Weights of a small contrastive audio-text model.
Model: 3.44M parameters, encoder norm rmsnorm, text encoder norm layernorm.
Rows from block 3 of the audio encoder of a small contrastive audio-text model, named by matrix and row number. Rows with one number within an expert belong to one neuron, the router's apart. Each number is 500 + 40 x the weight over its row's rms, rounded and kept within 0 to 999. All counts start at 0. Numbers have three digits each.
After each expert's rows are labels from the 100 clips, of 14848, where the router gives the expert most weight on average: "responds to" is what is common among them. Only what is clearly more common there than usual is listed. The data: melodies that start on their tonic, played by one synthesised instrument.
# router: router (encoder.blocks.3.mlp.router.weight, 16x160, trained with AdamW), inputs 0-159
# up: expert up (encoder.blocks.3.mlp.up, 16x80x160), inputs 0-159
# down: expert down (encoder.blocks.3.mlp.down, 16x160x80, transposed), outputs 0-159

# expert 3
router.3:514515491451504536503500423492458518462449494569519515482471476550539484470564518503476494518470491512476516524562452498487460424503492525501470562581480468499558477486401521498496467427502518477509446459488483516480515485420535430553499543489481452560499555574448523421500481460480564488464515518515457412477533432470472495480549400591493531568513554493548525505428536485484509459489543616468511395485508546538519488479464464535441480468540505522445528532525516532466508504554469
up.3:463422492520457559507558516466519501465430548502541594613554499509423471421498500521514583462530471472511477576471480480447532486440526461447465497582499506540517539469490520527441508497480502480480498538476531465559503501491505453459490515501451493495496558440461550476459522467490448534506427456501498466485462500459562458455495521540448469511529466494587519442508527512506485502583445485444476544526557538505561561468474550435435505483532491527523488473500514373484541521499551
down.3:501458437433435564472475425438492493540444494490455535472470530496449490468399450498463520480478557581471494491515440476503512508536416482560516493503540564435564449547554502431463523515450426431433416535549518507477453517526556534536537484551510546512520511423512507506460446489499491426462444458551531519497511566537446477504433482479469451486485543470529527539523494491477562501457504547483512440478529494498522493491520465523487530521488507516531541450385477459527518497474553
up.4:494578407462486491453552493464453464494574386560581473495488537513504458518533464510543494488450543504531510490510507529469520524515515475540512554481492498583489549564426530521543521540516536467434508581541482496485488511596518512447473452478527457539503511528503469432432471516478497569531474462545505456517550544454517529477506444449563517537419516473529593490460530507436530512563462530479486493556566519453538514501490516472439568483516484528495505422501539497503432507513423
down.4:501502414457489487448488387515540532469508534549481503525467450455492505577509426460509503525466508552511546502471527466433501430571419426508458505447584521442514518496463513510461526543395491521518495509486490448516516492476551535485561406510531473493487482443437509572513564508507464487468532461485498527515452506516507509501516437500516546507488484513476497431463496454539428519512493549505525498550473485542484510484483581543424516473572473480511432491441513479518633521490444
responds to: tonic: B

# expert 12
router.12:532486539540488547532567498483434443572536475529515513477558481480433539477498472486450496403563477482521481462500466487468451529529506522521564468531502540426523486397493490463489513496443500458530434497565441414518489498573506523451521460589544469451564552477490508456490496508483479374420482481470514509516550457537500430514463553483511507546487550514484473529477538495482459431553494474550527498526485503554532461428519531522448514550467524482372515503475502489471537491494522
up.5:448533468517518466434415505449360475513460484538522548440479504456525498472561506506499489580526568530486647440507582499488472492566525541499492518507516461547562490523478575470453441510467496462495504457466541449519504499492573472471480502510527536526449522501497465453557497511453557447532548468506498504576452597492508542524527566526463465504444543524484466518491463484502523501519518513486453485492471561539549459535455544535524471529516522488500488499473415505508428478535436
down.5:475569440496467532491462484481471559461477520550460525505477544609526444561544503587435517475501446522510580543572518497476449510446471504504537491498483491440430492468452491563491489509542469464517486523494484526534455411523503533564535477511492484511566495412585497503439543487521512508550503492500499453494483447553487564576490521517463524489484464480658420463429512444497456516465528486481459485495477525440494513537527438529487491521433496453481545434483475486508518473500484
up.6:451524471491498481473462489429517531512531467528537469575477443490497460368467517520497485469450499468532533506515484491566496508457556539560521458497583502516456468486525470505549523581492451469515442499485494441425538592506509507501521425526498507457562481561477537475492505490516471473461433524455491491483506455416543520457506499492510520465513504549477504568517507556461470512541514548394512529514471482488467478460498447431542506493556456536430500625455537486441526422541559
down.6:449490501474508465516480566516457391519510495537508441442572455553543441516463486559506501497451475481551515459496530498452532434491534464434529486521504490551434510431466533466502576574527499525545485515516506498536516514548510610498462545432518454436483516525462538483591426493488468530511493480482583486535521512473561513523512513486485457516479438489542540464524431434551559508496510510565489434514471554502573534521506539455563562485534531550533535436559514576514517500528526
responds to: the note F#; the note G; tonic: G; tonic: F#

# expert 4
router.4:476534505465509551555437459468460509524506491506505467533563523497486488479508511474525509524523451530570468515535534549485441507469497480584536465524558566614500526531504521405548541531445473486529496478506477457484479485485535525476541465561511478447519525524501462461455535470554520432470552509519507442548480538466470433544457575469501515477532477457461494523554511466477459465554510656488535439472600468504454513508560467495413479451455504526535473481534516432499503558563465
up.9:526507500513472498501594503481453552443544546506505493518481501533500521569431508494462542494503494466397534502451520509459456479555534462515572481566494500488462541485516526494515492536454481526536442524526545501503507445542450504550554525440485527503473539547437541543491450540439474554509511490483511507448454576567441552501524502480444471481489475525520445464409533474501567475493469567526461549495432526506518530415511487431577558552543551424575448455443513493518559462433517
down.9:523450402466480452518449488527566515498492492425530521493558501534481491465441507480512481538603471498437485424467550511558432474507524406549465454430471452505554529451505488472519473513546537501450481507525488491492495549526453514469480489439564488474484424466497479534413430476516485522543531546504472463564499554549457533518528485601504491460524417539507545485462468453523442469445486430495534525448524459523516521513415534506457505521552495483538506485493461494435575434489499
up.10:467521464476523553463499453424462442471524645491511443434419533519560481464476559551551502499525447501457534502494507487524528494589497562415522559546527544518507468483546596564498528504516491490549462570501469478455468465480504551496484456518549514471523518468476518554440495470496561565490489466500534544490473481458559496525502451531491495488487471466508464481518517487470511469444511581456476433475484433495480363506469471512429512530507448453485505431501476473481487487521550
down.10:459585442518565480479504508554462516473482403523467507504524486457541503509491510562461464474557507483567516469519506504477566427468463518564449507465483489424487483497512441563538531580651572527513544482486482571563473544442510500452543510456514482521551526512489504499495537474496572473571497467514509546390508512503511488440535495539557545521495487581477490535489508456473542471508471472511491523486500523514560500535473460504489535497522543460536465511532589463493391526503467
responds to: the note G#; the note A; tonic: A; tonic: G#

# expert 1
router.1:448480547461476482500457409471555462409500503485424569565587491529477510553538489479454474518504523470476434533529513487442529519484548435490515521471505506508525511524534545511472517478483513457472533420484491546494401427506485441533568570495500568514481539522571485503472501552495472444504525564447575478523521496549484554552513536495438461466539500562491511439498457542510485451500477480461517529531534571569568492496497477540509588393470488416519523509476549524505488474500487
up.3:468452469542496475528467518484491384500440534510535526401497468512468531475565460469477552535506500483440443529505459552514493512482574528541510511570473540558501544498493423541476491500467473507542526489470554510545495455499577600512449526400533480534520496527492520444548539459435503418522475482498544455498556454481403483573531515546513540513555469515472515476487476473448468537471473494506456458512450472544472534470527496563528401539535580497502516452529453479478522432480494
down.3:525532425528527469536548570454475469500520472452550585475503469497491476509482523459476443494495472530542525470468496500520476506483551472506431460537472553479479444458455481500546548526524419373467427557528484520485474482461533506468558484519486448507511472556462471550446524426392545529452546501416463486512514579536483470509496545461464424458560473560537522516526455534515532554426545465529529540451462537562498451510471487535541581525486461509571504466508479507469494470489512
up.4:459496458461465528525540497501480453525505717483520525489434544501477503485444493545516516549504492557552549502566481510492480539523454488482467530496468520499509495502492442466427548528460476484626488490521468508466511430471499479500482557561429493464401514511501517538487566475527440492482509504536448440459522448500447491561456487444563501438496498530548503510462454505436455480440453527569525527543508483482515484464508485447453479482457484455495468564490553513510507510486512
down.4:515492474581498451518513560516499574471530412537481533506486497514533509479504526576495480536543486489531497494500468513484499552484453495563498549496529598563569483441494510555465536524646536520542527519550527545485480499517498549500525510503531479520519468486529526503577458457517521488564479476471541538488495550548521369464505423504496578470449508461451494421449493577547482557515528517463526571495499490532502444488537426502460544524462482439479549515485526513510435493463574
responds to: the note D#; the note E; tonic: E; tonic: D#

# expert 2
router.2:499471463585485556521524439434528510511509518511494558580495515508538474487485510504485503481538515442493522494384420539470392443470465506484472509487472513404503469510486551476509486507507456556482489505419468506461470548435481529520511463476495538484524537435516479508482479587509435429439568518520503544551482449468519521555418477526535474525483528454515551513554482513471568535527487460495434499475446542472425493457445535538561570489558440488483486484488532470537486437568449
up.4:473480488505422526494552494461538505523437560510524539470579494411463532480568498520480439510519441513582467512491504466544535428516473478446497495494578521513493516482458480527504493576451551515498483578481482426445512449513397577502522487488526547467487520492566562530550562553493455441545508531533482415474550449501479555476489490513559518461473448446533484484505479457479524470532478453548484527482581574485498532477476559478485553458500560464524498507526519437442474439573505
down.4:425472481435473494493483527513511524505540492538488531524518486562492488506481502550491425471557538563554487468485421555398441478525478457562495398509476442532530499466503520516522441535510473434522521503500514451520490484515504511486492478516564609468514507504525513517539496496476416546494451540542553543523476457516517384524465468529462452525556484507454431569535527498468511511604492514526491511512494524499498473504491517431584566484476424572471561553434473522541536557483471
up.5:474521468518586531488484509490457558508418457503529463537507474502453445463533502584461478558472498532542468487575522488565566444501537505548499546583527521527497475500429501473485545525544536510568551544541468535492459508507507504480562489520532504424539511445426510466501409409506484553476506483524431483486526530541434550497517478525538557466533539484509501541558536524475521572451512570556523532541534502513470580563464442554556518507524436495525529465474551468500418465508529
down.5:481552454528461518511494532525502472401469544583492470477528463465466469481463475544449544516473529458542498503382520525517507458477481423442539544468457565503463487513518545473543482580507494484470542528566461517509548507467511524483431546515540531514471510489494491456593489424472510445490474506500526540461505441489510551622388535458535555558535622464592508547556480513537489546505521539526474502487488481457510472513466479467475432487464478487531472468524526516500505452512505
responds to: the note A#; tonic: B

# expert 9
router.9:548539523524471431510570525424464492482573503486548488465593446475466558483493485481500494539496484448523495525497474507491576493522585482522535479457469477538490481555439470480603490468512506482435474453439511441541544463603541510461413558488439556455495478516494508470538535459506503478476546479474519513550467443527495533481487457463549483489524443462481432532498425498470521526450500456492486486557522463440540503446418519525451421534489519506544525493552522407546500543460551
up.3:563434573510508473583588535444529444548487484553576480447462541479477501582507553444526377476503512462525530485443516476463454494523500461506579484465484486542526541532523491458440416489474495520485501428493549464570493508489584525494486500491500447602434503487420517562508469528480496475441422546500448509499573480515536455505523529543464506561466503541463520448518548528547465515512419527503533493478509468502435508456550514502480533516482549503481493549490522490543486536509503
down.3:407502578399492541542471575467496542480523511522517537476485492445438512498565434376460488484541480497544500574479487490472510490437498484505507556591489450454532550476512550470479428464491522513526524516526448426483467531497599523456539483465493540538473511464547508495520571538490517424473481466522477448473414509543484494518489477526422463507407420515452551445519446454517490447507557476503539497537542517446492485500486505562507504507478461458485479461488505525521559497464502
up.4:495571439559558531460583400481559504491436501494496540479526552508530457540480487499577513536499508442477494471497448472537537520467513557453511505491447411503587538466498511443523418478498524541523473483492449513512550471549496421474505415562557533497490477527589485524528524485411497463476521487438459527502571489484459507462500567515496509558481491572537535418538567549466538508432510482525516484458537461540450525498450513481520514476534488529509476558406472482468508514539494
down.4:441565390504527489480469505515464543512524464494469451517513467528455534483513474505469484503501477447559507513456557457570508442484457468560562533448494471482489525514563415501518485550510437473529468464448527521513522481521520524419551646524480497554448488460524517496476518474476487528569541449511501496446500461554542470526569567544483481507536504477463538568536483481461456453505517497512534462509439563495532478467537443541632546546507491473447485500486478429561493476449484
responds to: the note F#; tonic: F#; tonic: G

# expert 0
router.0:539505494512558474499442559561453515511475522497529506505505499537529485481466543558510508431455464543502537475513557464529495459507529450549442517522532476543469479568476382521460577483552552474501502474564580533512511552458514531471537445448512548488482470490471495524546484478515588532544483518430507485480487527509524563484530534544429487404549405438497488516397564511486561493511483493574436549507557542463516545462506453457475452475542454539543432518485531509438483499482498
up.0:527497528448413531480537507457461485457527535494470482457441539453487427499544503539491541563512499494471530530543551524576493475581519560485535553497434469566474529465547460483622554490511550570476483485507504496492588501480489528471488475437515568508498469469459458459536445407516545439512444474560484483445513537562449514502458582513528499509475561489504458456585558547535520528511573503542507473486475428523494514460539497518463448495477484452437490528553537486460549489490503
down.0:453495489437487466535558486473489533481401558494503491532563494516542485508569534458519514475521533552461493495509450463493583454512393466514469443483538511527557517539475484457515477526563447509518524433455564474454557500500488513528497463552558554514523486521506512519498510611511526512502545422519471508512475386532465568484549514425481499502493520450492516489531496428498532553524523556562506554483506442490467525570497469504570465543427532480544458496506484503515512412535602
up.1:548495456546526485468576544468492446529500473612501555508474571490536487565467516502513510556448425491469534499501498537506488517495557444538470499504511491517472602435499545446469533471585458502470556503576493540511476538453553516470482506458418504463560538555490456434569513492470517537491495493501522448466466519439529512543495551511529419434497500551467481502488451510503474545435531597575511561487479462497530509460567499512507581540495450495529512465508459550435565514478488
down.1:557540481503476525509551481549469496489496580474484470505479497548534517541449522424526472468520436538603441542477506504460466473466395487516539431518541505448556513486445509528589441538437478559498467505517570500493550508464509519512507545383499440461480542499451527493534485477514472495487552590524458535516517483528491611578497557532445532549526514505505594481501520532497587554463462518505434494520532512556476491544500492495482487496486544489469477420490550490528481538505545
responds to: staccato; bass guitar-like

# expert 11
router.11:504557496436513494448469556519496494453464487471522570462536513440427544501445513516552513471473491442487485470494612492555512474592577553516553486469552499503533529565498536528518524528564492534445527502544490466422540544510494514478471498534487592502436550434489501532462494486510538516436466452546524547432466512526508477503503567503465520520448436493495528443512527586570557512531488506520576464577526508498504542473452526458494422528475473520494574502493429527494425538534466
up.7:451477504503421438474452472501425471522546520531593513530475492456566448587537536483446500597557528509606515465494448515511502560570489534442559550499451469489502498527480498502499498534487525493514515459512515509426547551479464501549498515492471523542562487526394503492451498497488495500489443529498514494522443493463467534608438512482609494557522449589485509519481438493465492524444466503493536522477452452511466522501446541487525485496515493480571462496474463455532456492581539
down.7:547469523471564507378509540480479447512548486587561487463447485520545532530482441511467535515478446544468457497473542474500476573519558554510434451504513567523482555437482508557441502444518539481417498560489499427509569475489448475500572516522498523411553438481509516498520533504504494479420569567527463524500495520450511479465467500553451544544518490451485467554486468455528456476507538542502587494440468527498587567501558534516492469512533503493522521496536560547481505518451520
up.8:559488489501501588508492505440482507545464476579552554464487515509570448470517492509452483443557572463580491490516477591520465499500447458563519517478563529425506484511511498551470464467550542557474594509491581459518510486457511519513494534479460516470464525467568533503535560514474420534492548522506526531505537541453534542388462524510518495514565488512504546489535535481498458496454432478439560426480502551501575517409555467480494524455528501561515423444471498499474500516480491
down.8:454500464463417479436529474473512544458482566486524531507491504520556461505540471575490522473473475473485492452546506586551496400425485511501413410462549494501555496477500456562509473438530474495541452439480547465493515475460524553499470493520451541480582408545513451571512460485512462428481474514524412556542474484533467439555520525534430460514473502523482536451519550543487508486511514423441465491542509453480494467469434504509469441487499493457466518540534563482511505451519562
responds to: the note D; tonic: D

# expert 15
router.15:591549490409473470514469520501480497504458478500519549505478464461501542565533547573540497469375481509588433493503513484523454472498513457483513459583515489526525517490561519498469488572538546448510567596477540534451513483580430521490503444455531501515516503539469487545538474489531460469542475463537493532407527495528445478429511469507427555458505523490503515479586539486517475524520501463441533494540533485518530461479471545427540461563481507519549571539510556486513494527551432
up.3:503527476519557582464493545509483467513463442495532542477436534589547502455520505488500540548431557488547511454527491482434491490571495461577515454529579487551518506454460509534493507471424426478421526499509537511506549448577540525478507522442532495553511491527585515509510510561490455561528523534495491445433401476506474523502478515585522465501408483489535486477524610516534535493549482572501516504470490499456463500445502588498483472483504473481503550586509471510506445477462533
down.3:418463435503462570533514526434572540528511529535523494441524469506478510527497505517544559543478564499463517468530461501460484480580518451373511451430494491419512536562504513572511481427448523465569458481452544456496496473515492488463478471509509489469491550482585493522415514485544514474381510496535530499510465439534498554494568539523513474461490501535437522466488468493440541544467587490530491517527461462445510487534530408453481513478514505520484475489513472455447534571477488
up.4:501493517501514482526475476541500425498486460529455519553530526518525549391530579480516435466535509517577481516436514555541566475544549504589530474475571490522527571517529502419533539437506444484507500491423497489522440513482502454519437504533445499483542521516493519481550518380541508492475499468599511567465489480506452507481516501497473474448531505503501559556438475546544517483512537414443500540431476523468578505416506469468522454487491490433491510547550576515469490534509489
down.4:499498577603462451510535480491481548485515586452501517509457465565584473478586587414528438465518539467530468501477481520542486534507481538451541435436482450439513511509541466542483490441564476511537463472531517454488582498543556534512523551438526462487499510465474443507435520518552523476489474474509571429516498529569526502506538494436484465508493521492510489497488454523564501466508494500514526534507501490454528527437428483487463551547554560451501598523518466436472543418503495
responds to: pace: slow; staccato; marimba-like

# expert 7
router.7:531479508547518451427548472511543489551484489480534430457393521448573496534561451442438450463555517559465513542467461548504512542475469493551476450466514495492482556503552566507550539547413479492503486505575420489514502439463542499541518488530459474459478477457539512477447531543479412480587481462484562548542494478473489455495531534478501532491497484494553544545516464512491504448530481444450520510450484498477472536517589528435550559464497486481538459455442456474569505427458497
up.4:499488471557459501468416503498499518535465519459442440534509473581539476476577522571523499424492524544514433577547498528474454527558575516485490473435470484503486442564533477553472422513505494437520524528554585534446498564453535428501488473470498523512516519544410517547490552409505504524501507438458547500535420503587521544526472518495462515482453453588486436518511497439517509535490493557509520499476488530483536510543486522537467517521533437589518482445498465528451528485500513
down.4:541518443505418422481498477524565606528505512471496501460510468494522447515444570548415469390452552560509449494460535551575461522504515485515456396480469487456520490531582452457532505517495514498521530452600567496514565502474525503507443470516475518486516502500460437484534452516473462499498494475547468503605507436460506506489532495487492496426539464488535520501504505495392479539479464471533457505505522510503499560491534579525465474457494418459492489515570451493527492493469488
up.5:533429474512490491456407513442446429500538503498461551458468526536491492549503575502517588447503459487535473508511490478536535384527474451491481478540465512460544472492516484430561452419515484440507517545471535444467490481470522497553427484512434517506510517519462523513563495483537530541539437524503578513490557510505454497566471499549542467514537543474488547530505401526617487461544471503499476545463466559568548494462532511442576540488525476488501504563478511453515557525544488
down.5:562466563446512464490492481543485439475555459454551536516562537526527416488537443493534519532433463508518405602476480471565502493540536478540511555495502512496470510514520472472461427501508511487436473483547449566477436498456506469535549511512541505456453489482496503428557467497525519429540519465520497452532551543474468541481490590474463516491518555447514422539534463497552494505551452433503558492566435507499537477530538484449504485550483505495455532496615476496460515463581551
responds to: square lead

# expert 8
router.8:496485536551570474538536546489420526465474504519521502516517503471440498480564498454503525594452519463543537568503476427542432487473564482477523474565537450474476493480520435582478458488491525500484497475459498543503513520496411539525489518512467518488531471453478495495593481495542531536480544525526509478406494466466492471463471499517466478504493515441483420441505436537532470548430472474505434427553490541476531567553441533544496443464519464434588482437486591501580499490464532
up.6:506503431431551553545526487534480501557412467545483456499457421376458469443480548527508509465496528493477443449480499529524493523538474485553593453545487489495466462441521501498522478526453420450531556553495470501437497496453520537444477554493519537484605456519430493467544460522440543487450535490457514531487480493511458537523509500485560445470552520428512549501500534527446509556489482491471469521485491536463457476501513481461491461474541554484474557412540592528558539507546524
down.6:542494492527502488510518491467485504481524505486555547560426525528536568445460519408446409527492514394486488540518479533519465530541557483462440514525552554473554526466527545471518477497533497567483516470448513365496482478514491581481498416534523470549505523472503468559498481487437515542579466449543415475509520511468535514556491546528593502503512460488504499491500477489483438546511483503557534524497540524545539522491586523519442521455572475472545430482569518516437520504520543
up.7:453518432525490496495515462493486487441510667515438564528520542498498531506462472553512459521397572435485461500456468542558485473495517565455497530491440522479438538536493485569504464535509495519603500553558537546519527454523521494447500563582518483504450464554447490492452552513521490507462525523466506527527556486519380496470553538486474546538530424512479494461516468509493575536502474524485549454540480489454475434552522513462480517517491517532531419486508511467502527509521523
down.7:508575461498435471492467533458552545486550369481484523451530486528525493534431463564468479546447521440534512430546472494517470507430512513486550448540496496482472493511528511476438537447567492488501546459551579577539534495504484558525491479480554490492502490532473487568519578424563543468395466469507499505467508523520562439526503511447494475464518498492418557540527570447433507522541543529525490514454514435515528540485490525525544560502541489503436573499507496523555491468548514
responds to: the note A#; tonic: C; flute-like; tonic: A#

# expert 14
router.14:495473575491459438537494474433604577509529474581533519482512461498579544535424424499472487497481438462492482476450537451489470566563558495502502495504533563489504440461512581553457547469506487511490495447484464458466514442471510500512499498518498511493450584508418486549466576477427465518434560597474506526450508477506464472445455456495543503503507441502518436514471487433526543528462569463475503459468453523539485466545483494486539496560493522476513469470477541519493497458491592
up.3:483520504514534442507579505473538471462480494438497505569438510489451503408538488459492530571486525571457567429565540536517532527462464440497587480456537490591485475527485509521485512549481507516579464504449501491510424467545518471503534551537510486534527489530549492499485464503503519534450490480491565526480499507496559460543569444563497489530600366561512495503528491494459525551427542480427461472467510474582568526476468495513498505485524528478521454557466466518458524552536484
down.3:543474583506520460485499481527517482544426438528466517535497458457490565484450383451564515489491525506436475520511518531495484497448472466564476438536521473554570514486452478466543464501531529450490475479554496498566413525528544478553541477477510529501512501529427505469409536522549542575457481464527460508456475494535516418522476534486472436548468499461464518453478522498582519576466535498468543505419495430556458455505491541520475450500566512562430517498474466574537469472515474
up.4:502488495478538435490506511471503490537499568496524524464498504476520554506461447484498505498479455510473511508443507514592502546438584426439488575547499518506468443505436503503521428560435546548602514495513453508470467537427474479481474455484538548480542500511496509551451408488481553506549474471464479519457493450469482527512426486499483468517536516540457552481514541508475538557472555495406499581487486459434452435495454521533508494471556549502449467471514499637528570511529549
down.4:493510567428458421499456550463487554533536450552527455418539560463502380562471470502502477534490462568493582492521546514517540539493493501563465565471491541477461471458485543522493491556504499495486474422544484536386426469477520474458539513481529507461526490536515488477481562489544575510491568429547505517516450543495490468517506504519539549451536570519447480572460494512501538523501507510482460529530517513547548528538497487525516515576484426495527506494416528470447459528472581
responds to: the note F; tonic: F

# expert 5
router.5:499549475498577487513515544489485530483527460484405525493509519561491518518411521528511518440438470457525489477518492554532521454559554517472506539507502543460513549459476509430469485559515477486466571553455511505440523582495469532444434483472421584482459565556496479487502492486514520609496601480433485465460519472466514492468535548525528515420458519470464488438505495548562508476472492549485600543498495553466459495493488481471506521550421529447502543481510453537546511476432435
up.0:507448489540590525532506551497539439504509522525569518433555507446488468506559484446598449555545537447490463493531463532530543560517513471429490510527445374553480502474528469482533471511477543524451467481535505488480510508502503497461534450547475483498468495450477460514585522489563381461523495512575497496521487529441490476445551499541549451507481466514512551490437523494466520592547515484437497478569469543513498559562505518435464503516450508474563523542500491415476481552513509
down.0:595584531495452511479566501547401526501470520459574475501497527448476535563508566484464487506474515498464583444473498466490505433483473481515494474480466485450451416440516526480474404530453514474544458469523503512519498448497515502478557500522538510435445409455581526452481466478549509497471468522505517481503555522553509499528467528547454536505445493454545570550466494565512530505499472531475531463525458536467467498472511529464481486536507497443573640463472549533480430535499483
up.1:502484466522540512471511498502448490447436459463548549514448492507456460475443556559511456502425493416535476445463554554449472443512471484519533458515527556494549518450555422468504472471487392467455562508461529493469461526618503485495470556563474507536505540490506517525525531561514557494486516453541441551529498433501614531484490469589509494475483442473591543501474530461562518483557547551518553553487521498482482506552483449449482463517473447538511517491522472504540522528524477
down.1:496494444411490497555516514514484533518501487483550493544550433524437542521541535469494530482467504439536485487527472536582507432447531501589494494509537501519478583476530528497472582505549456495508422478462500516525484537569549514557492536410482455539514518494491527490557550423451540510476497473511522485576510413468532522475503432515480503417501432578500558456542525593515474523541470519559460523540506505455482466560517523444515551526488510469477514506547473484534556477592571
responds to: the note D; tonic: D; tonic: C#

# expert 6
router.6:526480524444493582456474530527428445414476512479503581454533497455533451443445531435525497507497478462510511510527515510542553419422546535456457531503433490517473548512454554450490507547551456511452514529465477472485513510412542512479513476525542535521439584514484463496497461560472594480475497497533484496424491572462575495457482513520428527471551480445476522439491493541514510517504519500479510502453537438481507417446445523550487472490461494553483547515544508426477456590524540
up.6:489467568510568432489501578552499450454456482499423471531513432522508525490535507529469482519536512470547518489420565471522493529434481481509487579524534476609495531484473483503455515496500431528511501483549459463561563469433530543529512490516524539527512446441577483524551542567525507484493555479518535497485451518546489500576501438469468459494473515496521510603464523433489505519508529525502486455481436445447443538407484440508551523534534454487457488446517473555583544565473478
down.6:445451549507486463552532474482517497469499620481487440529514454517457505483558491495448519456493438567550478483437468527501485527532449480498481496502511529455505469506461547457513589478491514548488488496447425498547485523439597500470566484525504590471528522530508526585512513552433445521464455424493518491427482559540503507487472554539471489457478552515573502473549554494554391561490522508580543467525547473520505496474488500534493443432492524511552524466488526490518568574527531
up.7:532467469484565455536489449547450534505511477458545517541467452507512494543494474623412436495472520454491478494493440535462507418487503539528503549492535488555564426415520537544518509494530532439519453451509456501479546468473439518581525555477556509455446461524539472564595499511442534532540475502517458437522459511538546507581545468525539551471512493453515477542501465537429532531490480435447482485525485456559446460433518546519487498456528462474548547448532490512468504539478508
down.7:484425402489497514566532538526510442462571600466455491557451485477537504534512469513533498498524454508549461540432553563441488568571504494532499490547577539492520491540417536540549443466495566496478525492542565475478520550452541509439513483517517478544537506496480501508427570570552500506539445407538543525465545519470448454496502524559495505464412495496498541511529501481505467501442433493536488525505557514482484524457517515508476474470519494452478523412495505412461498509457556
responds to: the note C#; tonic: C#

# expert 13
router.13:505560532510483487593536572552516481479530491439507420528462509487511477553494537487441458466517565598522550440513454443524585420472441526514544480514494457503467472498553438575521505517492525545483516500500501541511533546488487495455567506502545450499551478431467464514444552437584535485545428524572535453555528568515502536496582518559497489469518551503521458469506512413547499540509554480490387550455528459499540463508505531482496456503541486500499508533506508517505518464521451
up.0:494479504524489441485514527498534523481522456503457500476467472464505514514518524465535479471501401514483477482477539497506521598439425489507460534403540485506540497473510474472530527513464497460525505533501433508570500580495485428405457492443517509467489498411525525516497506469436563438469532518489506558490508537547555496472582509555543469545581509465389497540457598527478491516446507581540532520504549460501581471459471464556534482476487527530500550485498511540551610462477503
down.0:593486529492534483522488493468486492407449539486492411505513525508493625512421521506527475573489474527512445549476442533616527534475455557536514518571507530504556486456520449524547495510559518487518453494517583434485548552506494490538557476476546444468465522497475589452466494459537527515461537544451466534515444481512531520505427535516599544508571473477477524522513483471532594508479547485504509467473506484504444529547476467522536530503486492455505470499457570502476418508489520
up.1:541451505467594517387552509439516488441437395521478475436454470523524453620502509495490507466420441497556452515422556549505505466502491555544537473511479544508523486506499512535508421496567496504472496545553435523496596580495495505487461547471557586479507487498510508496532435474480474446541455538494507483470528492476513496452546518476504542520554497460433465455532475458504485493522485512397474526496566445463513470551483497486521472517515544488469559512530526504508501499550449
down.1:461460434526472542502492485442485507400507595513549520509479552500496541487493497469533547489467597464435538469524470475542491513524551489484495520451469502468444533494509470520530538445434490529504523443461499493483492542518505499477500452458420495498421590414475561529476534558435515537510449506527552516542495526573440528516522520442511491555441470515548493538496491584623557522502569474480477490491422483536508573519499486505441538473514491482516478416522532547436490527488460
responds to: pace: slow; bass guitar-like

# expert 10
router.10:490434510587523403481485518498502464543519474426441451503521521434453425491439506572542549515468519486494531493558599466504471580504528503525548475524502518550546451504494485588493542481521503516514493463475535523536491546538459526439531470429490585459507489452482448514546487506479534507560475472520504482466482601551499440459449508573474534447582491475475504510562461466464515524464506416493564489477518441452508494546437510520443446493533464465498527534521481554495433543529507
up.5:535505425542531470450537514551471473490549556554505561530537532456428446458500541475608508460466542430479446469522454497455553479573477590515477474539566431543492474522586556494431524551466556442489590452498505473489482501504453486488505493509483520518512521560547514504493489475568465508473466474419480519553507597476479495509519479469482524558499466450514502488481503483484431482469500540505515572475469570508481560564523511484488408526477509430514468518523503507480524436495569
down.5:486547422454428529505491481537504548504481473506482508448474478564507558519609559466511466458510521510468556527478493525456461506489471483460544550497527515482510510511481480495497474594454510576549565501492524538497506555492503527459456532554455482467514479504493602479511489487486472576490518442542553482578617521472492367510532427507502512532423473533569488473552475463547553484479513501527434535501517497472466501466455535501477425481525468468471511527569502508554548447519416
up.6:492529470512553514538532471536520390488438482469514452546485434526540505527545491561486480501480460486559539434409497498425471489414452497503395494484509462519546430558517507465476498564491493524498500450487524434552455523503448501555501473571455579523522517489472468473504505448527462530498577438544508543548515566522478432561482464521473517464475485518543492535455467514490459501468506489460501446594486477441472538457474541427498479553521481432501490549453459515524567454566512
down.6:521459519562417458525513523491568431444506461473460488565479562539510521557507459519543553489558560506549498507533431547532504503545487517485633468510533520552495459549502451511501506526469553554486511512500508482511523511504551451490542519475562521472555504506464469553349446462506538507496488517579495459518483492527543514526552461450519505525539470440523573508438419512548516592467494541505450482469536543540453512499485467460497500529482487494428535453477427479502450455525525
responds to: the note A; tonic: A